From a checkpoint of a small segmentation model: held-out accuracy 89%.
Rows from block 3 of a small segmentation model, named by matrix and row number. Rows with one number belong to one neuron. Each number is 128 + 24 x the weight over its row's rms, rounded and kept within 0 to 255. All counts start at 0. Numbers have three digits each.
After each neuron's rows are labels from the 100 images, of 14848, where the neuron reaches its largest size: "peak on" is the class under the peak. Only what is clearly more common there than usual is listed. The data: drawn branching plants. In brackets: how many of the 100, against the usual share in percent.
# gate: MLP gate (model.blocks.3.mlp.gate.weight, 1536x384), inputs 192-255
# fc1: MLP up (model.blocks.3.mlp.fc1.weight, 1536x384), inputs 192-255
# fc2: MLP down (model.blocks.3.mlp.fc2.weight, 384x1536, transposed), outputs 192-255

gate.729:141122156092121110139140101130115131159150143102069118142123110150118114140117148116160110118103152141115135112119151146121121107141123063146116101131153151148125117135136135124133131136126136
fc1.729:102139094109160153156106132084093072151153111131196135122127121122173088105150144141102137121158120123152148096123068152139114130157142173151132091162068145140118153114125121112107093104138144
fc2.729:185084150155145109140118139158173151127143151117133120136129105141079131140079108094133115113108103102137148158117119131141128086126159092092172126095119135039130157127111098116138101123104140
peak on: ground (91 vs 17.3)

gate.182:087150096101108122106120122099111119151116122115151126114147113156143143155097133156071108151174072197151123114169136178141107116121153134137166157145139126120108113159110126131107125132130113
fc1.182:107115081068126112116130098079142130182126116127114148116182124152152172106133098097126121090124167112111110152133122125104155122118107120127134151137154107164160130144139069124109178133133105
fc2.182:115152169114059085135152139146126140105107144155053123128163122131111137142097163148116117150118129149113131136157130124112131097118123152118120151130107129109090133131103159150131121155163173
peak on: foliage (34 vs 7.9)

gate.395:153096112125118125145089161141125111100112052128156120196147117096157154123146106135122145151157146129143137098154180122120136125156138131146109086153121110171170130123113131150141111124111097
fc1.395:120199109122135144107136127122176108142108172124134106140112126130113130142098144109114127121072155091103147139144132119124102115136148130114133131109122094100102133116189149121120180089152154
fc2.395:116148136111184124127165060095117128124144106112132100151112099110139121136063137112096118128114111131124138106102103073075126091144156122130121145142121145139127087122164126146106144112119151
peak on: ground (95 vs 17.3)

gate.148:165136142133157109130125156127167101136116142161127107110174127128100155152113126145161127144091167161146142101163128096084066137136098178107143117141122131119093084133155162097123102101121148
fc1.148:125137146148132100110147153021087130145127156132120110165129113122163126150077111085156165142131118148096158153118137111140147143068126134136108140098153152114173138100131106154162117090124126
fc2.148:131134136135165094144141171141145161115128139090128123101132132140123087119147098170130126145103160135137137083085130116117136125167115117107179128140135155085163149126103124134108142156171165
peak on: foliage (59 vs 7.9)

gate.240:133098135099117140145133142058131099072071108138101111143115142115107164122167143158077108129135166121125132115099110098155110119086124120128158143079114143101160127098138106134136120153174120
fc1.240:133116125161135156150115142121118120160115133113126147152134108126167096149142153120128165115120143128145149157132122140101148119145127123144097120169127112143068129131125110157136090149113109
fc2.240:150119099129135158097078082136112112130147123147114148147142092115148134133145112113097153126167159127096138157075117147149125088138119121156122158118153130133139144136147160121137158132154142
peak on: foliage (74 vs 7.9)

gate.280:116115156148141146112105114132088080183111076157123108129124116124083119094133130146163132143095141170098147146086110146158140138136133173166129115086150132080112143095129135119108130119135132
fc1.280:120134129123157139125116134143127112127156149131104142137124151144166164120108109133109121145141105105193161131162110109147165130146123157144146146109138120136137128156149102124157128159119141
fc2.280:169127096119141124188127179133088119112113118115092089105086122111120100124103109162131120095100124125088135123119114147133115131120097137156131103101132138095116139136133078108104080156133135
peak on: foliage (94 vs 7.9)

gate.67:129154115137097122125125133125121155097122134160095127099118088121117098102139117116124150091145114157149117090092136127106126122151156117145166127139131174193124133158126171139135078102107132
fc1.67:147155121156148149127109147096128148147101105125085121149092094138116103100133133082125120093138106147104095124126136093107127111143142111152144136162134132123117156145099102137148082133188133
fc2.67:113118101138121115148136184131202089126122120076119122130102111156118131128122106133143144107154137111102124141095132118122110117119118077108123154096139070133159115124167145151113143058127139
peak on: foliage (49 vs 7.9)

gate.643:136101105083152118132129163089101161147146101104128136119092114137138116118125123118106147165110179097085113093122176161111142110119096143107105164126114140120109175106117139142108129161090129
fc1.643:103117124085134106107136119073108149128142120103170097143135119137146106147128116162159115154133148102097118127126162152120129108105112142104147128130144139127120189081133117105138104130145154
fc2.643:066120061144093112148123154134208138111130082173122108108134110138090138117101110103163139143137178136172145115113115090101132143120094150123104133127158086133133156131118153085096123088137112
peak on: ground (59 vs 17.3)

gate.85:156137108149140112125088155152128127113138161153138122107077177120106139129118088114090114105092152140129122135130084087143119119124137136135134144159152078157114093121126177111131081096154128
fc1.85:155124133127130111085136068122131139104106132166140098099139175089131121112145139165137108113151108132136136119153159148097140074132185125128120150171146123147089140143107155123120136150138141
fc2.85:131121075077130078137090130128176079089124151155111177121113094095171149124150130083129109130156103111127167119163134131120129091111109090130102196080182146143165137124153185150174098113114148
peak on: foliage (31 vs 7.9)

gate.708:112148108132137134143125116072144076131153154104176111130117133133116167129103108101173111159131124112133116107128139134140161154108137146152131130139119106115112146161146139111148159133134102
fc1.708:111140128147131111178150108104092122140119135138145112109096135142118121121124111130166116116146097111073116110154150154103114126092121110120127133096138111133095141162194147089129158119135121
fc2.708:148133109150064150138147101124140119079150160131111108119146133115125094158135147155119149077117118085119116125139148110108133123106112150121147130117129173168155174125111131099166123125107140
peak on: ground (69 vs 17.3)

gate.117:137169110128125126141091171140132075148090102146129113130122145105122104113124099153104079123119137105122099149137132106100134156081108146180125126106111129104133087151160116137130145134106101
fc1.117:181080125160112088178081151138115115147177117128080098168131160132203144114112147154111114149109139083137137132129114099086125149178105118095145138165139150094109147179145180134136147085174157
fc2.117:158117134128103166102175145119154175103141076131119078076094145145146105128139143141130123109160126110098131153136141105091132143107117111159113144117095156095141125124089126123125117161132114
peak on: foliage (65 vs 7.9)

gate.559:130156095153116094136121155071129146146144128112165101138180116141124109106099108133135100127156118126073129136122139125107121117081107130109121091100114135110107131094135129089103129106101078
fc1.559:125113173138136142105115148134099142101131140121127126107116135093128105134149125101092160108132135150184123130116108120153183116165168100131148152128130135133093113119146142123148130127134150
fc2.559:133167139112128120177150142132125087086147121147145157148126152157147141124118156132164149122108151127106121131161136129088114136159123130153106103134120135066147111134142140119121112124124120
peak on: foliage (76 vs 7.9)

gate.646:108146093122135105144095116097148155104126130154076115107118103147146116173083141154112126157113148166076192125161117132119142116116141146160114127114157126099139123126098160098106162113092132
fc1.646:160121114181127103108155126128151143172107132152178149141074139112142121134155133152140106113167102128122087144123167134097153123129139144127130094112132114153108121154138124148157134135132155
fc2.646:105102086143154083106128149127113075109137148124092160099176122168121147137069104136096131155082143151103128140142115126170136119122142115103109101114123151116117140121129146121144129148109126
peak on: foliage (39 vs 7.9)

gate.543:123106162119105128126131133161127132058124127121166170138124112125121108117108128124112109115141109144134130132159143175119134122144132102131124167127160132127145155130110157096136077167165135
fc1.543:149117119102125098160151094091108112141146155135131111107099108112097095129145141138137134146151183105135120150099104153123125082122110130106101108134144123124143106112133124104159148125146142
fc2.543:090135153130119097111131114123141143120138124115096133160110160153112152124156151169119128152147150154137096133168143147111128103121118097098144149133121135123123104128080135148125104137073123
peak on: ground (100 vs 17.3)

gate.412:076153136107121154128073140154072145162144127125099130133104132117071141121115073107142151136135149164090132078094159110115131131181147142163172101110148154132076110142158113127097124144083105
fc1.412:166130171123129089149151125117123113104146115167185158133152132124147141125155115181078100137136105109121123122101154091137102114142112123160102115152129151104190130127113135144125152123123135
fc2.412:118113147146131097114145137139108173092129127131120195149159136139140087122106133190169140171134161094103106167105136071104131125135139083122141120111134142123150160131108163104098117139141123
peak on: foliage (29 vs 7.9)

gate.110:144189142112114149135125107086143156156116124118137108113142115105107133100082180122115121157095133149134156115116124117171101107151118136131151145105188135141125140106119106116122105109143132
fc1.110:129111110181134136128128164172127123082136126153083184096154143142145123088122133126089129130111151122111136156135081121159124147151104200110146069088103107120105097128138149126090087130154126
fc2.110:117110141127152132156105144141149106141145141150115106176143115111160126128103109090097145177097126147130092123138122154124145098096110095138123186108148137113116123122157119138156113131166175
peak on: ground (57 vs 17.3)

gate.242:090139158133122132158088147156138126095145137161117122119140115121060118160163138146136133119154147107115138114138116060129131114181119078123126132106200150148120136121164117114155092117061145
fc1.242:136147135120088117113133144143142163128133144124153135132161132108140149116147139062129152101164131120149138101157166148131116087120121121142157158141136113103092112163135142145131131134135100
fc2.242:087138072162062173132105105125143095181107125166167171097137107155150124128126160135106138120160127133085134154128119106082123186142122138100083091100113128156142093132151153135088100152096095
peak on: ground (40 vs 17.3); foliage (38 vs 7.9)

gate.74:121121095113159109153119107132141108137135144072146119129110117144109111114115102128055139136097120114134114165145103121131172142118131126170140108094130137133154133108080139143107147147125142
fc1.74:110136104176124078104117171154136175153143137134141092146091111133097119103130170109131117081188114114155109159164139085154134122130170081111126105125122151128145097126166114109119102140163147
fc2.74:116119146098156087101160156120108133149153129109134158129117127086097118126180154097101109134082127138135156140093106133159116141139119127154119150102120168105148130143107153130157112131166131
peak on: ground (94 vs 17.3)

gate.350:121193117136110147119153124109117124075112159128164129165144135114105155151118124153145121115153124154115137146109106113149123135144163137153161089142130114100143145108137066140154150166103143
fc1.350:168151136120145088132134175146125119106108107125043131102139091116117134116120100116150099161142085127160117141122139112116156143101070128110113139154131083100091142126120135148158157113147122
fc2.350:171116123174123173145166133108156133090136129084126117111152081101121119150136120184146132113127172132151128092138127116156126115144126150129110158104162113143088154121109109111125127114146121
peak on: ground (39 vs 17.3)

gate.551:149120123126100124103123105111139089131130129097154131126146095140103127105087124116149130073163161101138091120148134134176148073113100105146133189141116142144141159139100193135137159130147197
fc1.551:139150153143160168163088149112134132123149094146099111166101147089128144110111171112177146113105144172124123116178137130120109142133139138152133132134125093142137079129116150116153132105161121
fc2.551:149120114110148111166054163107098096127152151137106119088142118128120125128127098141086136145094102137109144137090111143100128135143114180184175133100119135137126142125098134128065153157073109
peak on: ground (58 vs 17.3)

gate.584:108133084115127140138110140129097145084143137158104127149139128146162121141151098082146116145161119100142084147166139094114143157119133111127134161156101090167123149144163149117120178165137089
fc1.584:119129162137116109140131117176129116105129122157112147099110103144089130122114156106119184129112154171098128119117132154155161112143120171132103159154123130107139155129125131101127127150165112
fc2.584:143140080115177110121122166122096119151117187108115119122129139109107131116072164114137123121112091152111136069111138119140114152120125114159092120131094152156131138113160155158097108072155138
peak on: foliage (85 vs 7.9)

gate.419:133133141110107127150172116122117091094168149142115124111089141119102127129124132136171155136117140182149081140110183131131119112133099132156155110142145126129119152124090155089119101148137129
fc1.419:128135130105140139131165100119147136131125146103117116157115143141113155166117127145162103111095162169098113099099105118116161138134121179146165105120137158067141117076100135131093138143132120
fc2.419:142133121124139170089148074140111142099145117134177118126120139123103112118122152137135091100140123107163152107110142157118133118098134059148148094089128135117081129134175152146155122134128108
peak on: ground (46 vs 17.3)

gate.209:072061080143110113135121115125157122092168115108175137158097115119093096096131107113116144100148127140158092153157137097119138139142153115122146090117165107147074154161136184149128147145135139
fc1.209:145182095125134121109157103149088100130131105152088095114141139123127106157144132139143112139133143100137138102120168110126129118169102161139129140130103113135108153129091126134093167107123139
fc2.209:110159137150129155179134097138143162150120132085166129179154152143149145147117113134122098123127140122094136139171132120147134138103134116121097134128164157115123149124132141106161116093155137
peak on: foliage (34 vs 7.9)

gate.25:137137147117112109131167083141124063128167120087082177117104128113097144138144146127121100144178125141112128116149111085158179094152126156149135118112110118142156147161128132120107141141107114
fc1.25:145085083133158120151161082117135084122145164078111166132126132138100129146129151085173159104150124122136152137115139086178157145143129110134114119103158101134130142159135167110082149099085140
fc2.25:145114174139179096114115113150149186153128136146135188116126123115115150135112147168146107157141118147130145167104131159115137113120125112163131176119145095136093169129099155153116121177098127
peak on: ground (80 vs 17.3)

gate.283:143143125153183169163107095166119153098114151147162076111129129154153138098180111101158143158139153144140142141097094123142154126153099122116142178116086113142129125158111105105152136124106111
fc1.283:159140109145134164120165121092130115173146109172150102124109126096130140135127109110149117092117181150125117132141141129110134123123117078137104132113151104121130129145113171138156155148106122
fc2.283:124116114181103096162100078128149120101118094114111166139116112107133148136151091108163131144093098082097140113143120061129133152103125121096130102114109119116150105128136148094144115143168157
peak on: foliage (60 vs 7.9)

gate.451:155151108149127143118103099131130139157142136101160150137146150128137137149083145141102159126125096095104103108153133106105097146115132114124143127117137111106107170172105102133118100127109119
fc1.451:124113172090133122142092149135137173107159082153168123087175123140112129103156168162087133151112191127122124135174135114147110114125128119138102095123112125179081132142088136053114209131110096
fc2.451:138110156158097120147150080118121141099119136089065122128141108105118146122081165104133133115143110114117117148069122113144124116123132150107108156168150114095122117133193116123107135074097126
peak on: foliage (93 vs 7.9)